config = dict(
    model='multi-label image tagger',
    crop_scale_min=1,
    horizontal_flip=True,
    parallel_block=False,
    moe='soft',
    num_experts=64,
    shared_expert=False,
    optimizer='muon',
    muon_scale='original',
    lr=0.0098,
    epochs=11.2,
    final_lr_fraction=0,
    warmup_steps=6800,
)
Rows from block 5 of a small multi-label image tagger, named by matrix and row number. Rows with one number within an expert belong to one neuron, the router's apart. Each number is 128 + 24 x the weight over its row's rms, rounded and kept within 0 to 255. All counts start at 0. Numbers have three digits each.
After each expert's rows are labels from the 100 images, of 14976, where the router gives the expert most weight on average: "patch colour" is the nearest of a few named colours to the mean colour under the peak. Only what is clearly more common there than usual is listed. The data: drawings of small networks of dots and links. In brackets: how many of the 100.
# router: slot weights (model.blocks.5.mlp.router.weight, 128x256, trained with AdamW), inputs 0-85
# up: expert up (model.blocks.5.mlp.up, 64x128x256), inputs 0-85
# down: expert down (model.blocks.5.mlp.down, 64x256x128, transposed), outputs 0-85

# expert 47
router.94:116127158147111166130177097145137185164100137175140094093148174123112102180101140132115108111133139139127109126133089105151124114143096095115126124144132125114110121126144130141163134150126099145173153181092120100154115134152151167106152131146116152129129105
router.95:118120140109156152120133147148186164144136109125102130069108143115118145128147145100127098099107136138118144114109122110133122104132137105156096141163131146118140106090123149154125088105113119094114140123080088132152093163153094172192140130120143103106101112
up.1:087124154143133076124111090159145132136117112161131105121141131149111134129106140125089121112117124194145110127153178124136154139142151143108111100129113164140103104177138106101123148128137123102164136106099122096150136096127151125148121145103115110084131143
down.1:093149138132108151121139153131115169083139127138150137126135137104167132173217146108134111113135147123145147119125133169191119100161112137163128134111132086112127159126111130168113143109151141141101090127159105118123146144164089135119119098087094142108133121
up.2:115116129128146237141107104116131122126130103143128125147128132133147128105136144130124095139132127141131117162119132098115138116139132127173126115128137127115109109113133124121110134097122085129128129128120120140117124140111126155126138144140141165164117109
down.2:113165112108150115110174113136118130119096139123107123127146127101122116191136131120146152122100142110144168092136104144125164126096129136100137171092130097096130169158086112140112120135143115138116126146123118117118142130180162132099096125097151155089141143
up.7:130162111119119189100122125119144111132135075140119096118130179136156121136121155134113187140130118120122151147156145121151107107114127113100156165129126105095125147115137139156110093136121167124114121144119100117118123147132131109076138113147154077142166136
down.7:128113163139126090130128094113163138117160122127130159149141096132137110095102107133123105138102100138127110129103099126164133125123125147096070128091179126142111084151136103141125165159132166169122120082121137166125111096083123133171170150129170161109117106
up.11:140142142099121154170103101151126118141123123128183123112144168116162144102167155112104131125137120138149146075122091133155186117127172127168165149120106109101132119113147129133086151121146132140119121127132126129110179183118117120116122123142101130139130128
down.11:120143097120101103140127132119130142134144128129130137098124126132107135134173119132151162123152134159137086106097122127134141154117073145108124144089138100136143106141124133123151114133134149136115076122139110122141146145144129186128097106097130154140127150
up.12:076128110158149141108121078180126082160150088136143093105135163130142155098140122110116109131116141150125102140129125114142158146133141152137147109120118105149129162129153170152120140100150136141134137083126114147125143101112131159111146164117122131123120154
down.12:118136143103124137182132131127127144079100114155159156149138132118133150154146138119142112140120129152136100060113114106137140142130155129144112163108143150102155142134111084104158143141122129132115140146107178141159109168113115141120142091125138146133126113
up.13:070148117152133122071113097143156117123130092131108086143099117163109120146112100146098135118077092172136147101172148088114160093133155133123114130149138141140159137151123143172120160104126146160150157129120117079124156097160148139129110112123131128109153152
down.13:110143132094123128151117115137108140131112103151158151077158119089164161128179150102124108171124134173133099136107121155180103140156160125128150151103123127120096132134134080109135133125137114113127119091122134157116087155105077147134178122095057146138122119
up.15:096115118157116142113122166100115133139094132106128100118112120132115132165109109161078120115118101160089143127159147118114090172110133123106156138116160118143116139181136099160135128145118136166121132157134093100126117133136120157134153100130071091103119155
down.15:132159088121156092148102126076135177134124093181112160119140124119093134111159127095155153145112149139180164127061116111170176119125162099167100151122133087097121136132123113137111091104122142145130113109144126121103124146130107074179089102113153158138134126
up.16:116156121146176173098129136110136117127103093151120135120098113130063112160129100153152162109081134109147150135100106124129088097125135125136117129130151135134103169105124121190119140102116098161124130148099103106110122134190152122113129108186189152124148143
down.16:154155125082129103144130141121137167139105120118072088172156116153112137127132116115120100131118113147099131116118117095152192128117187130114135183130156138125143115133141098136104117153166121112128131151148100128094111076112106126107145134127143094128121122
patch colour: grey (66)

# expert 41
router.82:128113147128133143092099153180113165118095120142108133079116115132122111129149148123144107126114130095146110095104076073150148147142143108181144115154114137145144125156139144139115097141135095126117126128143125164154089139144138154140091097126165144116120177
router.83:094109134118119151184150094143183119148092150091103119146131148130143134115121152090098126108130165142104127130114161120116127142166173116127117122114131098111114141126157114169157140115118125104159154133123109127083097148088090151160119152147114135103058129
up.5:153114130129156098106142106128110137125122074159112105116112140130126128146140176125129131117095133149134105139086140097128167131128102136135133121131076157153119129146137128142124092169140145076148147116116115134136092136138157174108141163111194116132123139
down.5:158132171155114137150138085129162116156158155119155129174147120147130162119081095145117117115089122130124132149109091158181174127144092142153074136142136109116091104114122123158109155147098173149136099124132125154139129095091113122130133147125153124122135123
up.9:146128128134116137111143120124091151139137157156132114139109103125124121152075129138158150146075151160127080145100111102129120127117142138150125121152115149139105129123151101120162116134116126048148111177056122140127103115133130121128129107137132105144168118
down.9:116131145117085154152102150129158148126129133117082094137142101144159154158146148121103134162156152109108117110174120111133133117123115139123128142162119058128143069139101153125143126105073174147109112118125117121166159122098164155162115126126115105122133156
up.12:135148115139114255142132124113146123119130118132150128132093130137104125107110128131141130131101157128121122149124093094120103137145137122186140132127127136124105129091124131154129120121131113123161113149110136131110133122138184136141129124109154168144140126
down.12:137146129098146102118131112144114155125089131135118121126128144116157130156167150111150138120135139121144141096111146120138206148112145166106137187103108096121162155136128077139112153108127143113121143146133115095118134132170119106109099123111126113110119142
up.13:113111125144132131118118114142132122123136118111126133107148105124096117120127100135109179132095154159098116132155147109116111096123133133133126153123182112133150097134117071148153133091145153179146125135172136145125138096102102167153139134125150219093103143
down.13:129157143134108114164174132148103164177135115120175155107141138108134160141146173086126111114162129099131136108089132154114127102103100124136095091164062100145144178146138151116128133122101149138116123090132153130157103146179118127139138098102127114161129130
up.14:073135153148121184177097105131109138131103145130129131150120109127154141132131149104120133153167113136154107104104110101162168074113138152152148166119126099152117080142136077144115129142114132112123115126134114135126131118104096110096119100135069080142123132
down.14:114100081163106112093150165088148134123149150087129137102114155141121136129118145183134157147110091118152142117135142159118121124114094093093139071127125085084178159152167185095132131112122132130129100151110108089168157173138128122199124080076114129132155123
up.15:067132153145152098058142116135134149130150095158132135123110146091127134144141121128110075120110098115138165129075103168112091101173108132161131118128131134134120141169124093142156150139107098144133137083149107151117117092133125113125162167122148131145145144
down.15:171156135138133150128175168117124156178124183130153135115124128129126155098111087145149143140117121173112134147106129110125153101081099126177170138135162147086082102129138139110136120102127101143147134172145126139144147140131138100133088128149113121123103108
up.18:102154142156166078077113131113139163133133122128123137132122180083120135119153121132097064101120102130131165111076112158130118114160104126155131130124127116111125122141117133148149149148135117153143141090148113148123115111110134131107150156071155141126135149
down.18:144159120142125137123166156129132148145144215125154121136110146155136132092134085152144167131109131189109125144109136117131155123103080085180153113110150143109124105134153167098152140106128122147137094150163118160126148135125119104133075147125123115114104103
up.22:121162105130169114121139099116126105131146079147136114131132144120125136151135134122156119135097111132147164133084122126143111173118124130137134181126167123119130181115136070125157157103111139152093128141128131090130126106132182123112104119094172141143137149
down.22:150082145150115134106089122124137146129149126139091132098115111127130133111113127132086120112115124155123095107119109128106099090155135082162123099121109125127107065104165127158121110168123161142132124124127142141123120125115110167107188122133121135161136122
patch colour: grey (64)

# expert 21
router.42:130108158127070144165177188098139146078151171139133133153124114148171094107142117100103130136122117116125130112123125123126094118181098131131109104118140113148144108127085173111084137126098149140088097105138155155124129107150119138141096120126146112134169126
router.43:131149161128032126126177131118130119127172130142166148160155108135131148151155090098147124133154133107121142123107126130168132135123092098101118142162114111117146139121111145086092140106087116109115075129137085113129095110167113141148113131178154104101153157
up.0:134104153130138038162150108123142112130107160131139129112125117146144121143066126129117151147174118098132102155115112123143110090157117114109072131126135117167127095123129148108120113125118142113157129163105117129135141122109166146154127094104122084085089137
down.0:132147137114079177139150135098124122179107144138196141138104149165157130118116119151152162147102112158129094148115133124183138161142113120162168138130104162078101122132163125135135126104130094083146133148105100133114131105146155102097123138140116099108143086
up.2:148151118113120119097149105119148128129081155114134106138097101139161125180156103126134150154093156104135155108110119091159156113138141142183162174134112117139114109129102161209110139140138142120079158138123110125090157095140154106126111115183155089142109117
down.2:113103102132082193086104129133108144124136099137133115125125142093137127112097180134090140125174142149122100147152149120141138154144116114129113084123139120117145151141132118091130090139114181161152110118144156121152118138126146138172133116121121155149150119
up.4:138163091118128116147142143113120141134088133121093110142118116133069141171120113126121115105138110159118099089141143150154168154087141143110136162121162099113135186138126107131145154102115095154092119128127114096121131132141127105123125137127111119131133119
down.4:146083136159122138080099123114163091130161188102156136161111124149131096102109123132127113110128117129116185128152137127110179137147147069084083091126144141098115153080131134122141154128139140162150128115155163157096128107135121084138138144132173112107134114
up.7:083146136137114066136124099132123123130104032134137124124140136135068129147118124132142147130123136141127126114126113147155179057115141121129135159131104148118137121169128144099116098159127111060165132125126121100155133138114149059082120132082112070139160145
down.7:141113129128154172115116126113144101148142083096123131086122147122132140060131153115123125125066116148138107138093119164110088161118130098169118089110091142130117136167085118109127118131131114105122113124149132123147097132107138103144127080091107114168141079
up.10:113176137129138133116106085127121125101111124139113147109125085139090107117144118149087093121139118138122112107111105111130124148166140120177151115114149148073138141091103147132121090163169128140139099108137139116153128110132178105071103142161125137120161184
down.10:146117165113107091133129160164099166152107129140121128136123120123137133145095123121123131115155133102096111110138144133151111134104122172127161142156127119208155123155107122123175160112096153123072136102148101115145135107115208157133122133145105093156087114
up.11:157138150121104051160144162118141141132156138133118109140110119122091121099146127123115045133170110111117175135131118180153187118172112124147173154129132114120094118094127150124114140170111145151143130089128134125150119128129118133098134128138129147133108167
down.11:154089131114147107151145134095134183147128058158108136126096115141106126123109120093196095128146109136110125134088125142144094100139123110120150132122118095121125117124109126145157144103095149158125141132147144060156107129131160189148166130090098101107115163
up.12:090121144124144116115138113143129139136134071124111124129123152118168131107181115125155118126090131162112123126050116129111121159116154125120118095126143115126126137136113083157152151116137136177152123108116118113130056154128106167126143135137104155161122154
down.12:149123157119158084138142156110109154101153180182124090144107141122135136147148118117112087106135106082136145143125127113147147084146113106159139102148167102196109141110159142172097131145084154156116120134131165154106141142147152163118120083125161111111118148
up.13:157102093121125126104106147164133114132130128091126120072113140138193123146142112136158184168156153184169113082177108126113093177112125121119089077129150126078119135127132126136157123161115157128173096151129153114124142143153140117167125103088076153114137140
down.13:161145136130126078142106111177121154106159073171167142129133110132168150142164118088157159139144120128115101136080161094114106106139116135154132111118105106128119158077146098137125131109120130105121110106147135104149154144171121122130131157120119167113092149
patch colour: grey (76)

# expert 39
router.78:185123112138072135098148186125121178079160159149154115093098095160134140121113134141124126128161111074149090123158124154145115130127058143088132120149126120129149113132111171083134095129120138141115090129156126118165123121138142139142106135111136107132129097
router.79:139114100140107139156147185111134128127157170111149158085109140151124098084145080121127156146172091161162151126115124184088108144133081091051128117114137053121149139135096154095116137126125143139129100131137177105106145136148169113158146090092130129139131136
up.0:133098122134135223106121139092142130127109125110119116115106146128117104104133126128150114126097145133155173141124126085125115152142147125187103151127109126135130124128133158144136106138127082125141127140145132111130121118141160102123141117074157160130134107
down.0:141191104114136110133115150146123165117119132151122113119131131150122165147129145142167107133120127108136116125154144095145164124118122159106149193096123122104118190111098065133153191126137112138102146137138108142099121125147114080150121113159142149127138151
up.3:145116090076115109137114121146104133147151129110130143117163116123121130100136134099117105107114150113157124141145114129130094160116157128140097108105103111115135144095130083123094089138183126082141111112200156112107131174128092101104152140091129148147104104
down.3:114143161131136107117145114136142103111098141148141169125140086103079104147092079135133157128138118136096123123103139120125116145142107195149112155158084156127112127094132127129175139142108130135137115122089128149151130094127142117132093130131147131134136158
up.4:129133129125147098160131131106128137121127096157106111146126126150104106132088123138139134112131115166133119123145137189137101123132112133081105120128145140140137108096120170125131148145121087109093132152111138086128176098212187109166121128113147170097146123
down.4:090099139128143126141103147149109139122140163119146117162099128113168131165156139141126090140164079167172159118160121126121086124163149111079130093155170087125125170143116117120157179096116163130118106117136143098078136169154098136134101124104095123135126139
up.5:192154144098149160090142161134113115161196137143116121173103117139157152133130120133125068125173111079137147121091166113134121159145118116147157141119155151139089160121124129150126123127142108105123140134122120117129138114158139109108131168140150129108107153
down.5:124132181110116144152118141117115193144129138095139099171149122094120122160174146096072096114157120157148128064110123120151112132116129164073130154124164119163095153138122098134164130144105150165132113065134095128150118138130120136131139119093101135167091071
up.6:145154122121086166116134104117124134123179133149109116145164125132072133130135160132129149137136147132128166149135145087121098164141105124106145148127092117124103120112120095145114143109154158116090146136121105099110089106150133099119117126148159133157115164
down.6:115136168146128105122105131118158144149111128093102136151118124093157110101134138122101131098133061108143146095106076165133142151112105155120119117116151138121120088137138110108120105159119170177153128106137113139172109105108129101139150148108114143105183109
up.7:139133116149118080138138172111114131128159072127122138128118131125119100102120112120156150141084141122108141184106152142117120109105150122151115128128110117123133160163129103148145093111132121143115089137168119139119100135130064108094148112109154109151121099
down.7:124135137125112146116103122187108106127131180165162137093148139123124133154134137165147154131114128102111110123181136104090122161161105113148114113115117178142110105140121115117139068129154118093155152115079097173138132129192106106132095154128128121082129175
up.9:185097104120148075164153116132117115134095116101099121132126123129120116110121154115165118088149140172154108142144150161103152159105135145060090128124111137131129143113137133125146122137142062070143114113134156105136126156148103162113139159090145072095117135
down.9:148131161123138116168133153177156129115134127178124163126173082127115147127095072119142149117113144137082077163129104110128085123106105174186125156173147131136113088084145098150101115094104153147089095153104105170113166081141116153104093113138107133145115157
up.10:178122147125150130126117141133110142128158131137094133143175114104163122125167134126114179107110166089153176132130150112153139096106119108105154162119129167083123117135143143142092121098163088153101142086162111124123147125102124108107127178149185076135101158
down.10:103128161137119081128139096125111152101127103115120102105151133120131095202129162116122148131129146156152064096129123138122090095152134134095120123162150084179126073177135114155109115177116189114152118111129126134105153091113136202091110107071135143132125139
patch colour: black (28)

# expert 15
router.30:134107122131104146090126089060111132149148115165164125139113128105119156099120165091116092093132105078113104149125084147139140143135078136152132114137074098138113071153096134120124136157127143147144148109124109156130133113095135161141163149168126069148159108
router.31:139105153145073159111168157089100157119141153159151105105128112157133136117105156152125105102134119135104095144151101136135108109139089087127140078152101113174123079138118159096077120157108158146168119153123105176148152128153089141173157110169147100110147072
up.0:169113116143147140110103099120132115140137117082122151102147138127149123116139127122108122143129131145155142147126121082121090182103122132127131119128112125160118126144113074116129120146174128136123129107163129141140078152082142097135144090080143106123092118
down.0:099137129136149160110127122178153082100108104138161134097127164080143113168108196156121155103085129103095163107168157159098103106143102138139077157149141144127144160138137120168116183091134128164103092127114161157088140104166139079123147136129136179087146142
up.1:165105129109125146077101123113103132139166142132123138162110106142125127121109117139116094123190134135148152132172161120148086147131109132156166113125165134131130131132121136101145129113136121106130154135147122082129154140137155117139097198172122093142119128
down.1:072121168138126146155146158118125137108118133141156131151105152110142137166131156125102077106131075133122144094127097156129094133153145154111088111120164114132141147174126109156123186104102161183096131072089138156098128125165099132104133084119123136146130075
up.2:140118110132169135109132158186122121131148148149141135115139142137119141089090109138130136130107136095120157150145134108081175130111135122146155123124105150129124159119139127137129122102148114118142134145125128145116115162156080125110133101101147167073092107
down.2:114089125162135139098160150110120114136117162062095125165087137121091133103118121165173083101113077137167127104166104138102106091094163098091144115131164113110146104147078136136134112122140083163165148162172111129106107125121121134122141110088101131110135133
up.4:106123100152096129129137104112144134141144062132116113167107131138108147125089161122130127104094119094121105167124096117120134155143100139141123084130072097150127145131119129195059149161122133148146148094115102108114128071118178182183143117113147126130142126
down.4:136111140125090097113143140107159186151107084143106136140114118134097119066099122113109066082124160118112140106104104148138153119107142123171117123137130091146156099133084099134125127112116152123101159140170106105135115136132160137163159130157140116129118147
up.6:147147119133130151104122146153129130132105185123160116108118120136155141116128123141124144161110157135105145125139144084101138088107163124174185104128140142132122159102137143145171090129142130091188120165126124173120129172126136130124109133131146125118113140
down.6:104108174135119121114116131111129163144123108185088133169136121122100116078106119119113063116134132105114173151153120186143133132143153133120123121131116099151153106120115128128136141100114144139114153103157088109150127127150126120147122175165119106173128153
up.7:084108120140169097122113074146125119130103124089108131124137129121163128122119144124123162131107146164147151133142162084099132166100130119107163094127143146100126145150130095125119107122144150124163137102122139107133099119070143111126141129094098207111097147
down.7:145124128116156166107125140151148076102165137126128093096146158132133127165142121150152132127099128113095127098162141182155104100132120138151134165127143115151108177127125140168110174074140118163114102130156114160083145121130118110096131128133163129123111130
up.8:187107120094158128140139115123111128135137087146118106101111196119117122128137168132149118083128123186119133142108146152135198155137086121121119108127123144115120158140133112102100152180150107089104131141137136116144153154157119143084135138119174106165158127
down.8:158126112141124143110133163126157113114130166077130130134131146135140131117129116133086166138129080154107136081136095133098136089141145119156129105110203123123143090138154151140141093156142161147170122155144140152116138118086135125122091115123161126158103132
up.11:172131126119076091137129054121132140126136123146151108119119091144079124148117171125145158149107162159135075131071133079158179154120122125135094114132093143119108142093125125137117107159117091061129125140116129144142142144124173159144117172153155115166116116
down.11:096108155118115133142133109174133133137117127124087125137180112122166156181148147099119141123145110088131102129142110172117110135162103140081119163169096086075154127109153163116133140104083185110110134103106149128139139113106137095113133111093099151099134163
patch colour: grey (80)

# expert 24
router.48:127168097103086132095156123121126108155117126108171168162161104103147139153135091131116145098144126101124148137100113155152149140112102126102138161122122108105134130143163125093108162102141139130128105153133082131098129134138121100153142109132121112095149132
router.49:077140112120075140119154131109134090152138125086186172180159098117147165120141105146128149112146113101110125168126116167153124143106101141112126134145111118117145142109148134085094137100143137132143108155149103131083125120146132120169151114138141111114135130
up.0:057112122129139099120129159143138123126123083134114127107127081133140124116145115112151096108177131121133132168125137114109082146119131133120103160126126129149143164107124118139145115095129063148108130152142128088131110118146111133136127127142116129142128160
down.0:136120177156150115186165091148120142133115164113093133148131124152147124154117134134087129135123108148098088154139118104120119083132139120111178141137136134129127092169126172143116113157123152118134137139133116149137133141079134147130117117129136108165085146
up.1:094164118101055134134132103150134103138143133084165128147146097125144140145089105134111134156146155128154093136120132115156160167110146126104115099129117147138115115132132087116133103182160117057171138145102109119123095147118112126166123104133088114124140091
down.1:134117152156145084131140119160082165113130075137152114100092165134119128135147151129167095127081127127124095113080143105139105118135113107145122113139139163130105181146147124155149145150109067129098135086147116137132134132128141151112158122103128153141116109
up.3:138161118087146146177168083117146144155116106103103083129165139120151105125186131110131112139142125171118105127103125109135139103117097109108132101128145129170133103176107060108140159126102201168092160142101142131139112140080123150134115118123102072129103137
down.3:139162151147117117196131157156134131085176167120178159131118145147135136099146062123133165091165163122090147156124144155091139078144130130128156150150140095127118145100134146141095099068141099079119105134120134101095110111136158144115118124134125129097091164
up.5:125140115112173115077117153114120129140142165141107128125088169118088137087118142119120078116124089087101143128156111181121150183151134135135170128121114113166129050139132107118125158121121172162138157097118120158116132107101129133092166139132151078113143143
down.5:147130121169165090151162101097122177160142085147152119113083138136102121093129118133155121101083157116133179164101138091099154115126126143114121144127116178155127164121145119124124097121119088130089137125167125138126119140167123154099120162123150115110109094
up.7:105102103136186135092092136080126140137123156143099135146108164148136119074143134127157131115143117103139164117150127136139122115143135120166104087119129107112130064135136129105122114155151147140136133096151113143096124113104118103105166148109159046142175119
down.7:131139116137184092166135089149132147138140139184158111123138124116097121088141103122128166098103154147091127193101157073107168131115102131130134154089124184134118166110132107128134126088141090115112122130156133126135134145126137119124090203127173132138094137
up.8:142137140126135122102111139181115130123113147134103119092105145124074114131130143124105146160102129103099132110121110123099150150133137136122167145128131137162116103093134133160144121127108175153149125138093151150149133155114131138076131106129090164134143164
down.8:157128109149173141102098114135104135116098148112137116137104138119159121103153151125150143138093115092143143149135132125092134119106142133132131183082143130122110129128158130127152080097102072139157129141139129140102128105116087143070128150123128120130128092
up.9:112104148152137099119103101148147131130105124120120135131111140110085126141125119135121102137093103163150123120118119135100132140088189136099108141127119130145118147168130068138184149104104138138140126103098128127130118125119117122118137118143088195152108140
down.9:155136131117124132136156163134119133136101122128128130089107155139154122140138135144109164147125133155105119154113134141124118124110114130165114160147119122138145122136146164170122111145140080153131090162111149123117140123153142105112141088141108112134113122
up.10:202096101133129088109139132136151121145173110136120131139143174123140130109148150126180180152094135138138184153151145133123137109132105110117157109121127130128141126147139105119122132111152155150115135084136121114131139133146081114143133146136193074115135113
down.10:110157136162141105136132163134150181133150126127122116157136117106127144132164097111129154094141082159090092167088134116065091143126131139143118119132124110107141121087185094128119157098115162143174095126109135131120127154105091074088149122097117139108109138
patch colour: grey (72)

# expert 22
router.44:110117135144083135137140105149092106130167099109134140130164095124129122143152135086130149094169122119080106122148146170106149128138087130104130126150103090111173133154118145102085085131146155122127041110167167106164166092152112111122120155105106144079127114
router.45:130145141096085124125148102128118181140144106131110131129173120089111142145175157096146135127123152119120158147120141115132153147147086138128140113153068145126155157133114135111069119113116144145081095062176195125182141156112095128104124150139134106123142127
up.0:120101111109160134131077127176119125129141165112145143152182108126133138088102072128126133112154132142129115155138154130099101168081102121113141127132122147101112187095126133098148100098149119100153104125159146125139122105126122133124089134128108107153072153
down.0:135118170156169145135164113132126069133145128149162142133160132112121155128090077126114119133081112113095097141155090169148087102131151171175192135139165115148110083146154139148087143113108149159119163155083124153094181111132128158118129146156145129134175146
up.1:120147125111149136150119141114118140139104155117109116183121142134119121153111100155096086148111144160105141159130145072152133146136113131136128141153160165142125160170118125121145139129096149137132165154106130118118150119129133122166127154175125071116144176
down.1:100145078147129087097133100143129112100144138101142154090106111139153078151194154104126174125167140175176111091144116148138100118110135148117130120134135126112146128164147138141112106088115089141072104096205151101099172120165112142139106088120126168170143122
up.2:147106141173146144121104131146134119116095124100118127123147126126120118114142105128132131127136173116146156141134103123115084113130148118132113164126151143132138128118132145160159101144155061108164137141136128097141113104140127138081115144077153203107105140
down.2:137145101107144079146150115116122126141144149098101139135104152131111142106132090128133130139144147087150143090123154128127169104103131143129139134112126124131084128135153086113115114126151124158109122127143115129102098122107138109139141094141109113138133092
up.5:117114164121131109176103115134141133115179148118118144150139092119125120096098107125091136126131098113107184158126150154077182095118190119118127130136116141162148124100140107097131118142104102107111127138138140125159100132146149075134117125151162123125105151
down.5:134069130126142112109194132143131173148060121129149163098084110137106124161131100136121102148132148091131145145064101127148119122095136123153120093149128127142092091131139130129157084108099095120175159134138105163132117147137147197155155148144124104129129108
up.6:110117098139152144044079099129121103138149126095107143146166098134120105085140134133116164154079137107143211171162157103146144114113136123124161156123127149100130187097130143172108118114146108178095140107162116100133167132111119067114136149144189109165146176
down.6:131130147163175097152146109154095175100111122134108077159115145140150134142114119142112125116099101137099077158139108114130091075155137123150122134124162101141145098194173122119135141156128163119137137155127116138095190121131126196111146165121151166100084149
up.7:177145145133132065134161115131121128118150101139110120116120164146111118160151156124145137137082122109140101133146136127132114137158130129137143135132130129125147145152129154198097143117126107084085120084118134138130148141171105125076125142163185162115114134
down.7:136126140162113150126136106156142095117152057156152141083128113098126134093081136121160132147102122129116107149148125127129117106170146115144113126159173115142143120145137084144089122125087159187122097122088135130109149126118147145087189141118125152113150157
up.8:157130149131141051092124152109122134127137104150117124158109105135128121167119136127163072155110107118134098121126132161167107109140123127107116117131158124142151117121132129164120171124109161133115111106146136131124158127116121117128163094061142168124194140
down.8:111136100105131177122106135132136125135140166092113137136153104136118118121135113128071138116149147146103174102143146124145167114126145097088100134145108137142103153092123127106140087139129132088127115145134116125100135128153135051118077157159151132179127136
up.10:129124127111164132164141100176148143125120149099126114131108167133129146139110112140097153143021141115108135162121115081146163069112127122153184150125131155137105122107139130146124134142108056130132140147096129135132144165098119104116101137163131114156119170
down.10:148148104104159115097100108091111102132138119153112104131156149111090122120119138152128068140122123117147142132152136102107105214134148115110117146121105134131127132133122110140136152126139136164108140134184111122132081136100096127123151099079168139132126133
patch colour: grey (73)

# expert 7
router.14:124116155121118159115178133139137119123138129147159119094168181143105145085111157141121159118149139110124148146101152156132101170165073116097097123120128112113121143137153149103113114127136126146141095124129115118142143109175163130097100140114176152142108146
router.15:147140109137119148097090112128079116094152086159159107122128150187104127106106122131133120098153137150131096150133137102100133123113115115102121100152116152111106144123159143124149108127137096130152120122140155085153104101186115139081125169101145121121153146
up.0:075109109139141248119138125130132114133144088120134119126138132123117129095121159130133123138121120108149157145100132117128128120154119123128146111128104118130131125116139138149127135136145153129145142122125135141133108147106126138122159123102168158141114130
down.0:123176108116180106129111141134126120134100116131103101141134147118102118168135135127152129130104114139094154101134139099149191140094172140135109177107146118060155150132114098129137123110128080166101096158124095115119138158170106088092112121114138112117153137
up.3:079109132137137130105091077180112122127148105129144112134113171112078141132134129128140063140114131146163093132103107126131174131153105131113128115127100136117083168101138080160169130141138086135142163110138129150136116122133114153130102136075106172146139150
down.3:135109144111120114189149136115152099160094102081096144160127138116151097128156147074145138075093101187141161100080154159122108124094106168089093149108146118121153138146109133110117141139107130161118096144166168102132157141134170119104156115083120166108139146
up.7:093149117148123124092135104122140146134133080175132120116136138111032144138141130132155120121097127143125157156066162121132138163107123128059138129123100102139136139143130132176141152074130142165094136102124101125141132144163099134122128153129131168118134158
down.7:138074144159153115110141109115133138142104153083109131131113125095124100158151124112076109092114107132100162118101105156085098110155138095126093143145154180162156096148153118110131115175122144129151116158163154134096140120108135155107166167101151121138111139
up.8:169128106110078132149153092138125136153148148136154129153129097163100143141110123108159091154177131111150092138120096110147155117086138127075120137128072127130074160162157127138156128160128158106139151118095130135107110138114116156081125136153128092135104106
down.8:080143153130098130143157157110144160179093149120122124105183108139127160166128086152081133151099148126104107138149095135148133141100129151128154126124153138103198090128135129120139113125095124140156139144076104149173142164115181144154116134145094110126111109
up.11:094163118116124188111110081123127096134087113145160138080139104128163118116109119128142160142126106113118127130124090120143163083080122117140109174125139128107125128111149093167110128149150129159139141143150098149113096140102144143148146105107153101120150139
down.11:167116118174150091105160162079118160112103167120148088113135137131138124130128157149122158162158164115126119106125131108111129084121117115138143127137145085148167082117167184106105111106102163133143124172132116124112176120125161133162093115090144128125123109
up.12:095137122139134060111187148130127120131123123130098115122110138127166108181157109135137155120112158109141143143100122114125065118153136116081088133124195120143112126159133114190114153139105141096145119146091112118109142144121135153113128102134167165076090158
down.12:132158133142108143116117154109138138125119143132163144116113123160119108084143134120134130154097208105100136150142159088123120126108133120169126102143103168148092135118156137127127092112139032064117145153146074141126120147191130139139111166164173099138090106
up.19:100160126119144196149138125156127124124088082118117133133153165117078135163159125118126153108119130141129150108154122129133146129091142133103137180124116123087143159133131114151116152099136110174091120095144124097133137078135129115102123120124109172130116170
down.19:135096137114114067132140146104148107128178121115113122144128098160162104129095113114152146112162107147125108120106138161146138115166135111075109102148170129165142121125126165086113147144098156093127133127149149104133144102134126111144127102112123076117145110
up.20:116137117140113171043108084132097129134129109149117147117156123134064134129106106136108126137112139136166118145119148140118127144111166126061146111130134127138130101150141123138153123117136125117144141124116116099134127141133119092098136178121107132140146115
down.20:148119170117131079183130129124142126122152136083159098144105153116179086153192120099124119108127083141109173129128146136138126156141119153092095154134141135132150149159090094112144150104116142158100109068170172144126122101145095128118137126099151166112111153
patch colour: grey (65)